Rows from block 2 of a small multi-label image tagger, named by matrix and row number. Rows with one number belong to one neuron. Each number is 500 + 40 x the weight over its row's rms, rounded and kept within 0 to 999. All counts start at 0. Numbers have three digits each.
After each neuron's rows are labels from the 100 images, of 14976, where the neuron reaches its highest value: "lies over" is the class under the peak; "colour at peak" is the nearest of a few named colours to the mean colour under the peak. Only what is clearly more common there than usual is listed. The data: rendered solids tumbling over patterned floors. In brackets: how many of the 100, against the usual share in percent.
# fc1: MLP up (model.blocks.2.mlp.fc1.weight, 768x256), inputs 0-255
# fc2: MLP down (model.blocks.2.mlp.fc2.weight, 256x768, transposed), outputs 0-255

fc1.101:471483500526407558442505509523517518478450469519482553511509469506501521556503471508495503427505538511553507456517501518498490491500445513492435494675507489498517473498529558387427500512556466561481544500530463542539548524565530587501499441551503489465443501508643499547507459551449535496442499493498517523441449527500493451492501501515511505493488549468524487437447509510439517459467549549487558448531558398536539520475497472507466507476534567492490471496478493500482498491529507511447470499406530487587445403520530502531472475493568502573498526494458502499531507533544534507500412502525439465444491385481476494500525539479559515508578507460491508427506469480519442493466466492461402538525435428427514526497498537517502510482547453512528481497542532499504491546559511
fc2.101:626469484462479353568499542516529454528508589494498472527451516539409610500503425485539500514473508457487512498501537467477499496497555483501513500468498506451484507476470436529541515530491502500490498500505519503494496507502494501492499503500483443500449508519467570500414555553500484409560501502545501419497499503502542498530514498528499501540416501530482510565502473499517513529546492449531512467500501591485500568466494416473481496510495502489500507493517460503509473488510473488516482499537507503498504578406430430568500493505498498450499502513501501418500496506514504508509647504525582499519552500525533499526434477462435522526473511483511502524534488467456508496524484500606500479494464515494494480497529470507546501500393668464495501507500502492548497460310481
lies over: spring (26 vs 0.4)
colour at peak: brown (55 vs 22.3)

fc1.637:586489576556495502410505469489599506500490500499498416470445497500476514494494497499495618442493532418476497464519501497535411476528428502466491446504498518516495532559501467516498491553498501500540502414516512436500528497521505449416444541534537499498426430435500491425504529555500521559514503504493631539495571564499465471584462525443479412486433402431483510509550476554403527500448503506537490462538503510536565519514500534610499515469490498519467494496536513474466498458504518508474505527454525503504519514432478451451515541511530499508477556502620527490505485508513499480556515539566493546457483543526499448478478497488526504504541479456497534435503442476558466481525588518501500446470506500498500465440523504559475519421449501414501541491527504489498458470477435
fc2.637:559549504504463500495594491540549471503507501517542480500502454509514591484469487500490548534512532501552420489496533499473520485592500499480492525463482494574504457596498546520500429493505486515521598428579533545498511500499543423502500501504478496544503510492505499498506491496479463461501367498468479529500576504376552580487467502567458501459497500477523489491563497505501504487488500534568511485511484393499475481499499419498521479493569500502492467500502504470518490501499539534484438519496501500485644527500541551500457492582431606500500507382447440539483498502498506500505481504371500494417508453519500502424512498553482407495482443515461540593551500407496523491500535430481491473495499499501504505525501504500519464501508497584502592524476493506447498551510497
lies over: jack (68 vs 0.4); star block (31 vs 0.4)
colour at peak: black (26 vs 2.2)

fc1.285:468528529474463534500499551530515489498552495548457534521492541412504555517594599538499505504500495576451422523502536547581589544486481466547520486513448504552498570482525505443487475530464469485465505508395502438488503479441451494499479573500434582495510506497510500501530402534526449544529396466476506486501501493478491365497509500484529470529499540436498480502498516437432500485510442526479474439498480488477539513479490522522495490559554527502579483512496492472501467494510489447498501507460503428537537525469487473498507521455448462566551450570491525481569508478512410505499507528469535552510501500477499475500475421502519620502516503522498478567413523438517500520489549580501596520500528498406498443467496508493491528479567463529466453543572596502536456491537464
fc2.285:485515535499491491539482556506500513497533545411523493468509512583497451503425516572495498525493500591463485530484493521508506498544482512559456527509501485444509499500500461501503544509512472510544499471544499516495493501434507486567501522563491500481553391500512509548506495502548501455430500388442559483534494479489521513460496531505517504499492499542532544449500489369469481496528573501492499510476555494434486502494424567427521514452501490408525449525481462503489496484500503470519488501507465438369474504504506499511503417496408514548609500500492593581494488471557500507466499510504569543501501504460483512478503500510451499530484498555489506558493618501474467559524497337366507500501490500487485500462489454501427435500577436502507499500500522519402508515458530
lies over: sphere (35 vs 0.5)
colour at peak: brown (49 vs 22.3)

fc1.425:524469589492520537464548529469509499460391522495628563470509468500579491577494494481489475551425492561497498546489501487470471517465499498494508509500456463470497500434478444487510564502496500514598500505595574496507489521495527475472500496471554456506445564466502489517513501487488511531475503487537411496532462563477498496538456552446502525492501459457496476551471464554417530500587484525464451503566342531534521539498565493506504500542515526534492534576448520392530467487513477504500510513535553484498551551468500471504552491521509524502482548489527497489504522528534507589473491480574526551500500488500449500522513486500467527506492414517516461582492427488479480440517505593465471490515502491439519409640509428476527458504486483522476491473483541424535537515480429
fc2.425:509498507509340458512578501496495507617501500495493476517511564509468500538505467578499509412500530517522468407494492492500501429534457492476511492462517502508494500500507497507523492505566604512431539482471475442491507430516501528506456487547482450500485505566499445505484468500505496519499410531503501547566502482503465497498501501515488504600564501495606501540582500508486500521497505488456483526476552635500500486505496482443500394484501446478503500489528688502498499484522543577502465491426484497427611498528527509559502496502472559496502498480460535500500500497504496487499540523517445501472495616500499511490428487465520504501500509414517529501478506503556499515498545497511504503477491497507531503482485520500570515515497412508524499411481452536467428501388522
lies over: star block (36 vs 0.4)
colour at peak: pink (30 vs 10.2)

fc1.719:516619425426549562500493513481503500494500545506475555534471473521497473529482503505430541418578499468497459531432507519499494497464453487488543450498550503505486453498537456433476543504470496480426480502498527500495514502504588492545503487494500520469527543480469501484513486488508486519454509486444483556457500481500439501625491517644483501520427476465442607452471543472499500469479496504593491526494529536505551576500526488505505384445555481588390529492500456502507499491520516426469475514496495597460530532513520508440535492510622497508520501505448502521508490504441512554485559486496502441477522501500453537493509499539515502486586589486428456467522500508555375486546523501500503458533496535507527498533479542505541508499459493500504529534514558527492615496536472
fc2.719:507554568494370499549499503551531498482535454501408499386501511516440569502516496483500533515483501508493501501502547490509484501506495500499551437508500485472499522501492513494500502491513467457502499497494503498499553553511502693445518531504508537504499501500464493500497501527483500401514495503503539515505511597501492495368477498499496424499500509475510488556500475500525532593507491510504474491519515511495496492459511381484398467523447483503619493500647511460509497488489489519596563376500424479506480449541454498502500503500436522502549482445518562570443524466505521516490504513477504486510500511500505491500506507502497500469497488512669504515513501423603469498500449497497534511503547480513491514507497499454542500495554546502504465490512504526491453431562533
lies over: cube frame (34 vs 0.4)
colour at peak: brown (69 vs 22.3)

fc1.460:493484554446492505484521500467438535509501492491506499497497510440518479562479504502573470532437473504626490505498444557554537493523498483497466527525479525511442514482510475444518530460535493494492464505460491478514522487610447510568510473418359471535529491517470575509524506509502478585544544520549577499471522494570575533628511511507453484500542500527442508500507496508478476454494460434496506495485545490492533424482471515501504465469394488466539611426506491502485460503514568523520474502481539487600512504505537479469494502491495499474502562520516544503500513520520521462531514522565512510581518523470465461509472476518412522459472592491428525533490597478506478588462422501510460541500522413467546443514435498552495500475468440498532493440438546600538493503512465
fc2.460:471522518514500498501339503498440495530450524509489523575496498498425498494520503503468523498522505501444511546501503470519465476480500452543501489502508500463498500507554500546502434504436392487595582513498525470493511500503518500469512500474584502472497497503500494483443412505503532421510495504496499513511490528497505504502498443498505514433483511500493594493473494501500500504617465502514494508506504513505428580544501510413502503482513499479500502520515520568500510493497467474442497496508498470246476525508459504500583557482461547428596502479478490443494467389493505502498542502496420518500545541543500500506473498545485620518438502500549439501502558502501508497519533644478451492514488478515494499500504510560514485550510507572498500482497452452544519511474497
lies over: sphere (40 vs 0.5); egg (31 vs 0.4)
colour at peak: pink (28 vs 10.2)

fc1.746:546459510521392472524443501452442502500499451481462532519496423496465433498566525500522431437451487502502448510479516499494494432507499475475490520503499439503454482445500479500491412499518514499488514481496524419468643430430536416506499488513514442529510502493496453489487406462501491538570487504502529540460556540481464494540491490476535473514550576572514519549584458495502523503523525476572546494515487541501536484569511546448517594494487517416492523530553497516528494502398500540453491473470553494488491500515445503504521501490561487484460503502548580528509475442492601513501536487488499505513447470542478517509520498535483438516635499504545444511507502450516589444476490549526498503530473454432513523501567490462559472479625517553488541525508498530430460493413508
fc2.746:492506511481501502434389450547499547506441487577503510483499503421508550532503501499575565559514492495563500460498504467523537544500517565518525545594500522649468451489500510597504422501506477553502501500527481499435339531516518492501539502510519435484602497504519513520496428526480505503513484506548444521538470497525511499484498503463525489558415440504501498499446504487500497453505512502490545524518476501496496498493502516489505483576501493564495493446502495503491597541488497500451579486538350519528542511436507517507470511487401470522486502511507456495472472484501479436515499501512483511491547505502479474522523480501550524550301529518481500473484470524433491474503517496437376498502551506513609509510485468502497525498471508497515515495507454499481501498478514
lies over: tube (27 vs 0.5)
colour at peak: brown (49 vs 22.3)

fc1.86:464519468506499523483508490484490581504473500500477548496508567527497551498422506538518500569491490507568501446531497468504548545517505509460509487505509502487414506590503411481541512494446535474506469507484503558389522502524506589498481482400483492491525575516497475500493466500530422491487497517480501561498502493487493519498512504478593531501499479505391566539481500502500504580467501384509485514521500507491540554512504504537487472488475500521526504544581511498596496524497465542508507504418567501504514389530531500484484476480423522479504500504464428489445549443496448550478498498519702365503505499505537501502486504485520359499502481465497446436525498508474498557498488494587529513529500514507490483500484516498472437513502503498506426572500513531529442428468466
fc2.86:493624496483433481501484501504500539496496501507509502494430506496496466470519429508487503499504485492421480533509491512504495500495506504495504499504481518515524535499501504501463495498556511486506482495490525490502500505499539499512532499469582505549507503505487487492566500500484493517500477497503508579490508497490512501495557495529461506496504498515508483498505481480575451443561499588490504468507443506509465515501500501425490468544590496523533500508400482517499541506499490498391518498510483494556500479490500527477468516528565498502500498503499615530500471500502581485494502500499310585424470503483485498511547507462504655427527492523468531496462540498532492510490422545393500514495499441503503542421495482609512522500524484499500512501493464466461780508492496
lies over: sphere (56 vs 0.5)
colour at peak: brown (50 vs 22.3)

fc1.620:544489521486491501511424571529477546448504493537493485463540510497546541420534555487515526379502528500497522493584550488559518429451370490562573451500484495603624559539505566500510513518423432523494439451473528466504497495495506443500469469503495495493479490482486499561500446565505518531422448406480539468516536518508522501558530498535424496508404430503500519488453520479486517477515469489527539521505490512450565434486549446521504518498497589540499461500472455506477513508502493392511443477503520464497444501546532410490503471427465491506559524467492508501492533419525482629544557484511468480493489580435535441541502520448493577493486495478474465505502514491524484508397478488510525498539454527495499453489503454500494530533477510515514509507492476531530430474528484
fc2.620:347480501483488452500491533506505501496484528440685561500499480454502485506621505577526539538486524497490519498514502514450511491508500487514506449590459511556440418515501499521499509502482506523506575489498508505487549466502507495500501471514500495504498492380520482522397523500500483450538503510477512471511516423581529594496407475436531489500497563485468501481489488507486484490516475500501415478552513589500500602498501464543500493477510504495478502497499481497506506462634489513498502505436514518506433495565484467500501408520498515498528497503457510503464530501456597437527446546510503523479580461498542637509496497502582419521500499502532449496555490550488517432491562501500487507454507545500473473510486472473446505501495529454494540509499465537497554511421500
lies over: cone (26 vs 0.3); pyramid (25 vs 0.3)
colour at peak: brown (48 vs 22.3)

fc1.443:516504543497505548507504462502550395480498434537502549471486477483464491501552540475512576441530482464434528509509534545489506370491486497530534463448544494596474438500489470510462499505641525558490537503516497503506519514426462527485519532592515532451503450464459494501482529506502541475431498506501469503517499496526494470475494494516458539516507466497497522466552495477521528508475405542503503454504424536464557492461517482503490571509511483505466399449426499475429505545494498499537485409590440543500421479479500531533493497544524472465475554504512559497481495606514496408466478501516484575513479486482491501481501496537545461578500522477507503483505478396509502504495558460509469506404480574453454494481508538500446623506466547508507583463490471631503482478523508
fc2.443:405499498589518506512505515464501561496502464473496494625487453524491497500426476452499480527494536500531484500549486511495483496508505443501500477522371521445497567549503501484502473501437482434492501506556517476474511499528497501498493497484521533491494595505528500502514478542494499510502508513459515542499500577496504561492479462550502539503462566486494518466500511500500500484500573496461487516491517357466498504514503513423461496505514498507503470549542499547523487502469513490384505501467548495560511500537501404418493484475571505499492501582423499501500491497500501500545500457500334449494502500499437499411504500555515598465494530505489402567527502501499505497523497571490503495484506450510524648501500453501645500507462466505578489517500501403496595469488486
lies over: chain link (30 vs 0.3)
colour at peak: brown (57 vs 22.3)

fc1.184:481504496605474500473502487570455410491563522451427492441530504468544555505497508498479508550540500481552456502598500469518553498502534553518632518519453508435502478576511523524456472474503445515502525499507470524572542567521431532550592524546563499407430474509580517474599498511493556527425501499510465484551511500455490451510476521499505442513557488494441440443430470501451554546505479564475498505526499464350537500468497581451508526521527501502486498499503491529488463489485505462499482507521457442500480478489493460512509561499499493529500520519509503487472476524509468471499488507508555494576524594491558516483496508511493499529478599541502415486474467499482520522485507495465532510497502470529450449501478506503502568503485540446337394502473496500500480499447506
fc2.184:486500501520495503433480499489538526443475486497417513561489433375540522481557471496498570469549503496471463449514562509433499548521500580550500511494479454554480484506502505516401500469393551525501497570525504498502425490563528503496489500495498500482501497494485477494518453499499500435493514492517499545503491505481515494529500501498331553506439500522499499637499406500582444467510497507518511490498482509507510552522462512626577486497468501511496476505413492500514505451455475483497606489470471532506566554486530482497507497490501503440495481506505500497594511516548518426531495546542500548489514479433508445490559500499445495501536467513550456500549602491579500548504491522456470417497469389500491536447500507539475420508562533498452582496497493500460494500490549
lies over: torus (60 vs 0.4)
colour at peak: brown (45 vs 22.3)

fc1.326:512504483538491612472529429499542500501501496508522565494503499514523474615501512513510474500538502500460398544496531502438529466501530483518464540531509488502497411499489465492481421482563493505503530510471518507504473567525544556484437497509496494468507523486500488500477605496505552568495517477506486487451426499527443487550508498544486496499486530425509465368439496479452500500442417515441502473513549466501522565556523468443551548500497485440472500439382487479449502623501504532430519503501417517430494471500519486497472610566441596501479490488474489512500494572515435428502468524520528479531514506522513358452500495496582493498445527533487493484484495488534470477543441501513486450490515539408482499497514457521522502500548464482497524504554580504574523543515482
fc2.326:496513482496513495518476502522504500482501517499412498632508503487494509476500441503502500499496505469499516500500518469521501621498522492501512486458393485499501501500489507495501639475494481497479492501500492529489497497587500435402532558489503502606476506498500500515533482519518496481499484510386470490503529526513479501488393498451500501505456502578477554484496479483498493559468572603501499498500459429500462507490497508501496477502502530495540530557500500503535516476517571510503494484506500526521535499488447502500509363500497498500528539530500500440503505488539581480505495434462482575452475499502499508483486484498284543500500515500483513575631535510487501508481540500495501487521502441548501519537498512515500504536501566498602497506500603502329499503497530
lies over: torus (27 vs 0.4); chain link (25 vs 0.3)
colour at peak: brown (57 vs 22.3)

fc1.437:491578513479600569528365455501557421498420497387505493494513535513510420504504446504502466502426489480548443502457515460452476567462461534494609483415492497572569497493499497552463517493521475503505497504505476529498496502539467474536565579509484477484508496545497496575486500506493467566578477511487501454523519521537497489500551495464477494464519558491411524550506496530547498462491390498528568544588551559464554455539487500555480500470463453478501500560524489429488495495466453467509425512616481561468469485488530500505499599525434561494431500539500462510477451500574494498507509515504505578503507500484483513501445490486466469568436496511441435540476493501502481460582526494455516517555503545547500487478509458511483495525420500503475562467498484455516499469476516
fc2.437:502478437593512490494637535467415457504483658513509485500483490365494500558512477510506499498558478408465448555488490445501490503507505526472476516503415501497475488492495502459502506482508500484513507496494517499511505561490528484497465510496513497498492501498524508519498501530489499520500474508712422448515503484466515497544448506453494461603503476493474506500490470500472639514500508504500447428500500522471497504503582500490475501501508500471485513445462470488498525437501515521505478493493497415552475665468504376495497526516499506492500499462522501553526528502502482503488515498502498552496509526496514502525513471507520497437506470500531433498612522505506496488493530521506558510504511502517474570500509540459552619566448429463508506504495511480465514500415501
lies over: twisted bar (34 vs 0.3)
colour at peak: brown (47 vs 22.3)

fc1.409:499567496510397500522577503498481434511507538478516520476500485485489483549462494448509463478435422528459569520516438486493490459472389498429475497494494462528422503480549492507515432546535442479607499474429482535510533506505517525497546487484441559541552494504518497508491464495499500511515477516588550486511567527454513546464417502583485429512513481497468500459456470516451449493553404477476501434461439459489532555534457507567528481502524473489535521492492501524505448485568525503546570557504513399502476493453495501477482470522539508522478556495492518421503493529514541519508494511500466496535540446480493462501509389528512455510511484507488515503502572589564500503496492571526476570500530507532449463460563460407498462528483520492499478358544397583529440477530489
fc2.409:500475482481658513442356500547501504554490480534496501494503460486505566500500498500501505470496559545542474504509417497470495508500543532426620566500495489476542470580498501508462489505456476501506515500500509488531470501509635462511482515498496423479500441507595403549497565490488539502376494513525500510503498507506500464525592491460414585501507469521486491503559484561527506463509441471453485565501514533485513509458505509495436469496524519483489504480491444531536512502501568501502490496491531488495508509500540497499514514459403527511536494511489476523535462459498437499474463502526494494499510514498528537498367508531502502499504432465497419572494507537492493488472535388539497504497505498461500567443515501558499501499370485468502513547544481451611561513474469
lies over: egg (36 vs 0.4); sphere (28 vs 0.5)
colour at peak: pink (43 vs 10.2)

fc1.416:493572541469497424550455485500522493509488364463474476501502514474493580460505499492493516500495456499489529503497496521482413497538517504505500502499517519442443510501594469495475503490501502491407529493497627504500499500533525553555530509592474654593499470417446519489502476543497483505476512524493487461522511521501544498479489500692516482503485489511500503448513500447482502489472488442523477485494504487556550503525474463526519508540497546514558485474435503489462431515419338489500556501531475507504517467533452476489468475509528534523454487462475529498497559582506535507546422518521496431505506465503486449536526514539503482537474387521572530465505506468488389499511508501512507513526499494499493486511502380427507546496486550473489502504528471533526540503519497
fc2.416:511502498495586498506500504493508484510545515492473536486500492513451500511408499525499510497499646539497498492507500494504509558479490509497523495502500500497501511507477500416497508530491452502502234548480500501508499481496504501512503485447387496405528493486545511501500469519563509485498491499515506493498507500516539496612529503461486500459506463494514481500498499501495501453520501501535524500502503512481505500544433536497510499501502454497444511498449495696500517508503500499490474497509615501529500493500512561500499522517507468495512516565501494500500498498521533448469525492500501655469523483500501498499367451570549467509511541502487500498405518488493550498494508493522499497500498555500495484500502476503539469520442479487441552581508502348448483500474417
lies over: sphere (26 vs 0.5)
colour at peak: white (28 vs 2.4); yellow (27 vs 0.3)

fc1.227:513519584539617480480486403555503443538475458477491485497407496547456521497523499445494567482488483364561502488566589502502501436492466490513462429500467504652497589544529495501473519582452494602501512345540473461499489487504503535505436510523480523474452490532489460508478548501502463522501410501434516481532497463497504507476507508510512498495445479464505461513526517551492502483498509511504495599494546563535531514498473467542500517509522501482573504525490417487452476483503512519504468484511512510459453461475493466449468508522529486489492502482489488507460520513533464453558507531501534514492488535466580429401484591490520536505572469458504450485456500461501500618490508490567538511536500554524503515483492501465474530444530497493510505533551546505500430491576554
fc2.227:609501474494456562440668551498546543492502547473579405539500505502502525546497482472495504501503445480547502501500500499492513523559460486490526499561506507455485403537516522514521502486501529489613466411519496527445494568505491450502474517510500443520490641492496465501500491487466502395530500434515512500543528461423501489460498486500441389500501498463506486487517498511502513553495502534507494500529504391386470496500500473501494429525484527490519412434478497428497518510499527593441531503485476501510539580500489495510500592543491541472505501372445408497500503501460512548498490512477495565449558487517413580469500499473504493492504536534480518482525545486507463413552599503501477501500499464518464500474502501539500491496499494466493508500498496527478489505522472
lies over: jack (42 vs 0.4); star block (34 vs 0.4)
colour at peak: brown (48 vs 22.3)

fc1.119:461493505520530484521504500561531500508526494469503516509581446495517521473514603526479470454476465500577538454468467508569486495498489496592520530495516560633506582532517504550495480505491430506430536544497509487484477504464518421483475477498512503499577463494480482585465485489494471463546446495488569496514546493474500496506529450565526504499493529507497448460547532447512522526532394553509559531469487517524551501514500513570494462555500571491455448471505392450492511513540522468476493526557521469527492393497515338528475397503486422542497504418498460550503494444396480552450513521501463425512501565525502449574509490563502506540521422485509487591489567487492506498502519507519502489526531542532479492506483465493562460500481443533413493507537488499456495501462475
fc2.119:507499514430506513529499519500631521499501503542551485443506504539470505501450489500496500503494497493507452521500482485484494559494496498491528507445455501498500319503534495492484499514494481512500610492400501495512570495617500498486523519493489501507517504523543500649432500398508478490492533515502500443488501518551516529514461569361495502524501617500419501548501498492455498381476497503539500532505537532504433502502538501518601467460580500526507516502460500499494517464489493507500520499465487515500509536531400508537508450488498579525500526544499451499495619425490503498501554484516506513529513493486488503523503524506512467507515505500474500410498347473439534490471507483496490585500512492498428501442500548464478503445449525493533450521501490453519487501500461
lies over: pyramid (27 vs 0.3)
colour at peak: brown (46 vs 22.3)

fc1.295:502441510466505449501454511456489522499535481499529464509510507492578518519507503478470443504464445531506384482498497453500513497439512511529468496532490513539557519501525483516380514587500535476535485507547507496502492538539607484402566509427489477519474510502502542499489415581484517538496421496661496506496576515438529461533560528409499464469495470484505511464522493456538577485505454549492450449488460518494547494517417574546490533496492513491494507461495505528559499490514489495518445474499600507449473440500497516420490526497497459500494510501499524474519511546477527449469485495560515517567520502496507424338400501528526503460527503531484589528503495434505539485462543501537581495476527498469475539442491491531498361459484496510488531486497500470538509491474507
fc2.295:456500620510499497495550499516452499514505497483516494518404499522505518503534499504552501518485516462543506496505416463494519497516501564496399464475529495442502526502500538477499507491516470494516499500438500464500556522499297455658481498660506508500517506488503500501532503483500468500500597484436502502353500492543490488494505520574507480591499514497501500464529515476496459488493534483534558462504486510547498499475498429501474521503565503498497511541504474500399501483506482500499505522499446500459499495542519497596501507500446501497498470499468464541490478530510475546550509596438490510500500523540506499562692496407382511500495523443500445501500496496485499515483492500500513495505441499500498503500491536504497509438530508460504477516481518496454493515487434
lies over: bumpy ball (27 vs 0.5)
colour at peak: pink (27 vs 10.2)

fc1.58:488548369522482508564489408431548629464500477485480506499557493495505535496517482539435526556499501524501505526504551480415520434440488550548528512511609489540506496467494501548449487438582541468465537498547533488528470564500546489537520495496551512504606523502492502532469493447516527478439507523504448498493538493450484420606575546515472483504475554475529509498481494504477485540420507500610501508525510498462528458511503500462539445649503489524429531538511484493462478508417458485494529416515475483499477500542502511511511503450562453499501437499526548503492608514585490497459493551503539481575481527483544489530466479512454453514468525541521446492450472492525454476503495419494537501500500509501501484555500518512490553515497615512493496568495519525520503434508542
fc2.58:500500615500469502499496521521530504622528500642482490498454513504479484500500488503400504484508545502503483491477499500506472501509488497498499502367501457442450503526500504458475498447479469445508503486471500538542467497500495527398536576500581500490433556309458484563507472591494493484495514419533499574528475502500503500500473467582477490478516530484532499486504507448598530547500494492508600521505475498501466500434569483506507480500503500494540501500502497521548523478507513501501517521526502495461637503523499490498605332542506502518506564480497545539506443504585501495500502500481518482457500504546509501493500504498471506521502510504501501492497504481520479610521504513488469500536506527500494582349533423482499494501500492518507510490504483499503502499498501
lies over: cube frame (59 vs 0.4)
colour at peak: brown (48 vs 22.3)

fc1.61:501458508560499499460459502493564468482538416536505509495389542440467555518499522507473516464580552444537479513501459612497554516427580456528452491564527518522563422494498513457435513596519566554526502463502495516502505448540600551508513471494502553498503496507495331503426490506497507505470473471495495468504484505499460524454473566487540512555475529499498502444502490529501499577544542517500474508501564386507540543505507501509446475510447571481494484425472499430500457493469480483498450475496548511503490506536498514505507490487483494491484478514411500494543446461541556498530441508533552572478431466500454549562519549397527479542512518499532491503560422500471489507414507498517552509602472498535515490510483512414500497466504458468423492523546535487480502554521504
fc2.61:508516486499510492475494534498482491500497513485504514490526488533632496477491428500506472504499500502347502505431454297522500478644500496474508490423400504500478500469500538515498492386501495486500499502459520489498510487468488457495563499557506441489459490490466578487508533495520511490487502555608499546500529495535495524428515501545509480449549501503488508600473525518532525519520502500420503500498500642500501497518508506499544521473500380496509497558500501532500481500514500543504333506500451493500502470498497525601500500539500492478561526464485500496499502648496500477465518542498447489478557461496529493441492487497526506477503502487498500507463546446536500493500499503586489501502438455490530503500510486503486483552512532438500473480523494500511509527500565
lies over: twisted bar (25 vs 0.3)
colour at peak: brown (51 vs 22.3)

fc1.118:479492555558498551502492474498488531425597500462446469493509504501502461559514500437529554499386537495515491512515502516402501429489379469592532440501502469539506425478521493508502485554499504596500497492510496501499569547455517465451475381508548494502508540501381461513440534484531580461550441482476511476552555499504445446502491519477503526505459503585519519526463450547478476523506472495528510530517510455532562506440628479536603532489482446510466533531495426552535497447429515449506499526493471500500499550463435494435532494505459444518497500491557478527472505459495472566479505523510527491500497500430497482452496504431553520537522479500505363503484465508472500478454517521449511509551511516465591424554540526496568548500488485472503511485523528518491499506470512
fc2.118:475468537411455475530481500507498508494487508590501499502579538502440493493494537480490509477604508522494503499505485467525497505474486413481424506517516500490461501501506569562500416513401534433500482478488504499522560495462495508501508499501463521525513507501499447501505489507571499499491500548410512502490521570500517548563507504491503518504485512518429501429521528421511526501501502501498530597505488502498450572521451470490499457519494549537463512460500593501480491495507517500454498511385376487500496478503514507512537500501500663500695524461501501514503502523499507500428557460465485570503486477494493499554514559502553497500504461353509523415500481496489502419459499505500504491501428500497473544470493504527570501546499568473511493491487522400397523494500493
lies over: bowl (42 vs 0.4)
colour at peak: brown (45 vs 22.3); green (26 vs 2.6)

fc1.550:464518486503495584519500532489500508428466495537459475554497507493482503500604472507579602525434595529444488664540577445401516463494483527538629497497528489407518499448499474518453499498532451503528468505459424513514505490482523496521500454497528560511506507550500517541496549490510582516493461518553431490483525573511456374503479500464527460517493494545502464479447493491479500504489455526505501555569503510543538525486544436541517463504493547530625514548449488584517505496584490448611531484500485506469502527476507504500503475428472511527534500480481432498508516561515456503497508528497457459457500503425543468507500491469478485498533501553529472448501445569491496458483501506421500480517518492489498492496473455498504608548454479474480548498464493461558458499510511
fc2.550:560498632488500498510514504503446567497423503501505505485459488500436562485515523507512513503502500468566499500488500488570499590494478500527499500439456497540490409433503527600499447498469500497502438502512518499496501524484410379446497417502537475432459582458438490502478481573489509615529497502435510431478474523565501416561509444536501570451542518509557464509514456496611485546486500500482501479428472522487520505518511470519492492500559526501415485472505493499457500490504495508427488532500445492458523463381504509524486394476490500536533500521502498461515512479499508512462491504500514506500500445501492508484520452484575535542500524500500514380508485482488519501531512509400495541497501642556464445473502481495509508500445569547591489475563520493481518500498498
lies over: bowl (44 vs 0.4)
colour at peak: brown (46 vs 22.3); black (39 vs 2.2)

fc1.276:490469482508524565491502497480522552483433558505490509494571472492532472502460556514504506464530494526496503437593404515494548594587413452520472485473533478474512482581486526535402487498572494523595448481542523495507514504501512491437475500505496552455534427469505462337495491472500496492489599417428550475494482500465444474573498493478488503513506543475508524515482375493460503507517401501430510499515519513503499470577500551499534531511516554498471500417501496511519505502482573483513500502466485492448563508517509434496501491372444496497480481508543501438483501519488494509543473495597518535552513441553495494573549501536476452480492432551496468541531524485501516450539546498399530501468515473550489475534497551419511515494566493476456515524478541500474492469519496
fc2.276:607502501626296506419504493503506609486519473527496451528479495477493499498490494539501497511492492491556548497536502543493480499480459490502506504504499477724469472552508509498501457405479463494538481525511516510511500472533509429489475562492499501481440499453469491499523469501502498438532452500433511501504565551466483503502495500513475494508476496497505536514623584496469501486522457517499524499495495480524497509502430430490535499502496494505496500499536462502490548590434499514492504527523506502505497469508570515499500493555469544478499516486500493494486471453570501499510513466497501500488496500499498489495490516599509500503449532502433508552630505339485604503483569494526430512539494529505492501501501538504481437506503500491541504583525502500444499486493509
lies over: jack (78 vs 0.4)
colour at peak: brown (45 vs 22.3)

fc1.74:347545488425512497501478497526517473517603464511542542592555530498514514496522486527528467477505550548498500464473463396506497435516530497497501541575491485501497498497503516505465505563507500489570431459550469491513487537532496452515501570596497486457451508495478523466500568504480528532572499537507494489505529493593505517499509386554541505533490515456577501500418495529471506501534471500504477547499474581504544527441468502397394512493566422380505579497465477550569436521487477486497460500525489513428533518484465567491501536492503487502602502501512496476460512486501528492438491479499492583473498577494500512510478454504530500515556557459552534498471592500413447568445493500493504526465507507523471500491440499529490411526500527513497486473495483512486498580541509
fc2.74:556457446518571511481473500488515517504499488502527498500499489481516470505483495479492497503502444436507497475497500509526521512462438510503502468447458503501505523504497518508504521416501465498494514511470526535458573524463679461526513518500466440440501486508503500497506491506507513493562530492584505500462506535500495475495629504483499514489501500485469498511572522495493508458502507520511451453502495498475526524619326511507512489496496523498499550402481500534501500467532482491500551625546500532468363499583514561497531482485489518473502498514491521492530361500541523493501425585494480472491500518461485497500486502482463499486442458514480639500507493544526511509534529510453500461432404500532400581500509500472533518533500522500502515501499497499651496494510419
lies over: torus (33 vs 0.4)
colour at peak: brown (51 vs 22.3)